Weights of a small class-conditioned image diffusion model.
Training: adamw at rate 0.0021, 6700 steps.
Rows from block 2 of a small class-conditioned image diffusion model, named by matrix and row number. Rows with one number belong to one channel. Each number is 128 + 24 x the weight over its row's rms, rounded and kept within 0 to 255. All counts start at 0. Numbers have three digits each.
After each channel's rows are labels from the 100 images, of 14848 (inputs lightly noised), where the channel reaches its highest value: "responds to" is what is common among them; "peak on" is the class under the peak. Only what is clearly more common there than usual is listed. The data: small renderings of single solids in any pose.
# convs0: first 3x3 conv (model.enc.1.0.convs.0.weight, 64x64x3x3, each kernel summed), inputs 0-63
# convs1: second 3x3 conv (model.enc.1.0.convs.1.weight, 64x64x3x3, transposed, each kernel summed), outputs 0-63

convs0.50:125108098122181130142164107139106136132115112138090134147140112136112122136105089139129115124111139104102098148103109145124120113152089053138133134142086119069159131130122122109095080136137168
convs1.50:127108124149099112112128136153138134135179158104116144128160136137137078133125165100130123145103080174138153138136109139114157147134156150150125065142139129162073151134132135140100139113107076
responds to: white
peak on: solid

convs0.39:138124128153166155144148091098121131119101136132128103108180143118167126128132115142172120161110135114166146118099159142123126102106146134136164100179134096116134146155141187168122122153128173
convs1.39:102126105100108105113135154144101138101132123115123140177124140131154132111099130131086140075113134150104112114195156108158147104151094104155109141076139140122149093149121100129147170116109143
responds to: glossy
peak on: solid

convs0.3:129165110131105119095125131127138125160149163114093115128160071153142120102128129108100142098154112160129117121103131132129110144174135139149114108118155080108114164128151151113044108118139139
convs1.3:109084139097114139143139150088140133094144103136122113093098135150147113141149179114158138149101144132113114139187135083151122160088108132144135136130119146150127117122088096122173163130135173
responds to: glossy
peak on: solid

convs0.17:103100132109123079146134135166106132131113093107090139137104158130098086115134117088101125105095115135114133134058092092126137123151126096127107144146107117099148119147082136121125078137118148
convs1.17:194151145110107148137125110101099112125158134176127159124108141093133140147139106139151126146122128118160127148152146124152157128099112167094121108145149124138111102113199138186114137158122146
responds to: glossy
peak on: solid

convs0.19:125129133118117137136135127134116111136132118124120165140147128064178095136115117124148131147139151128107138083091159070131080146159130114108131107125085125097124126180136121105093083129141085
convs1.19:118113127075080116119146129124129107078113117151137124128134145152079165110154131120137124136118099126096120184172118139131153097142119151136122197080144143093136108125117130157128159136125116
responds to: glossy
peak on: solid

convs0.0:071142134098155119127157150145116130147167155126112135128099115130159084168114142060119154145096134139109088109108147139118112143133133111126135132131129124103122163146142177166114075127106146
convs1.0:135052120131104122133096093126137129100124111149144108121149127139101118093110142118146100112122118100144153140117114092165089098139144137165127094151136122168145140124096071102134148178136122
responds to: white
peak on: solid

convs0.5:089136127129154129116109117155141118122061125111167157102127088166060131151123136102099130124137112160080132135127089086075075143124142124128127133118145123116150122141130133128125106138114115
convs1.5:155100130121087118111122134149155125175170150124115173171129173122139122116108117135095121084077117119149136141152144142155145136099121140097131117116084164148124139110095101086148142110142157
responds to: metallic
peak on: solid

convs0.55:133124138105095165141150101129157046132131138123113142108102121152167106115146141108136142129123119101134115128147128126123116145130114127120054088127134121183101152092103131092149147091121118
convs1.55:148130143112093108135132146173126136149141099096099108114114178125131099138116171138132102188118120112130137144157119104117128107120124101166067140093140117120121108165139107157139134128115066
responds to: plain
peak on: solid

convs0.30:089122100149131129107083155111137147093139150137117117145084134139148128150164140060129134155115086117126128113119113126134123079129117139127144120113111120124064106172131141125102131135064139
convs1.30:120166160136134104121123168157106129152095128111159164132172148180121136115112100154143132183139143156127123159110158124119096159117125105108157136136148147116084158122099096155136098160144124
responds to: light from: right
peak on: solid

convs0.38:128137123124108120112116112141112139075126144122146158135103146189149123123146105116127097157131079109132109139083136130117157055116114152139114106159141132162105091077109147136151108102112130
convs1.38:112088089125101103152140135167119147154150131170092118131171154082155109129131137125149122126118090097136166102130106138145113155132137099140115136101125090100086150083097110159124134094119114
responds to: plain
peak on: solid

convs0.61:118094092097120099107119131122141120148132139119129126123127116150118127084099073062123078100049122112124125140136139139132128118110091137116100096141130116124127129110085105111120113093108102
convs1.61:133147182135131137113140114091121127083083095110131166133130127132139152146134155140078111193114131150139134125119124085113128159088129113118125135103119156174106128133146119184122103156107124
responds to: plain
peak on: solid

convs0.49:084127116140114142128155134144115148090122136122112125141075131133160114184096145087110131132098076139095110097110128119141143147114137129100129146179147114109104155180154127162129133157103103
convs1.49:096077097155118088149097191156131108122114150110168142132149126182093136082136103147177105144132144127126139097108134149102159114140126124138130104105131142110123100108124131103132152132150144
responds to: plain
peak on: solid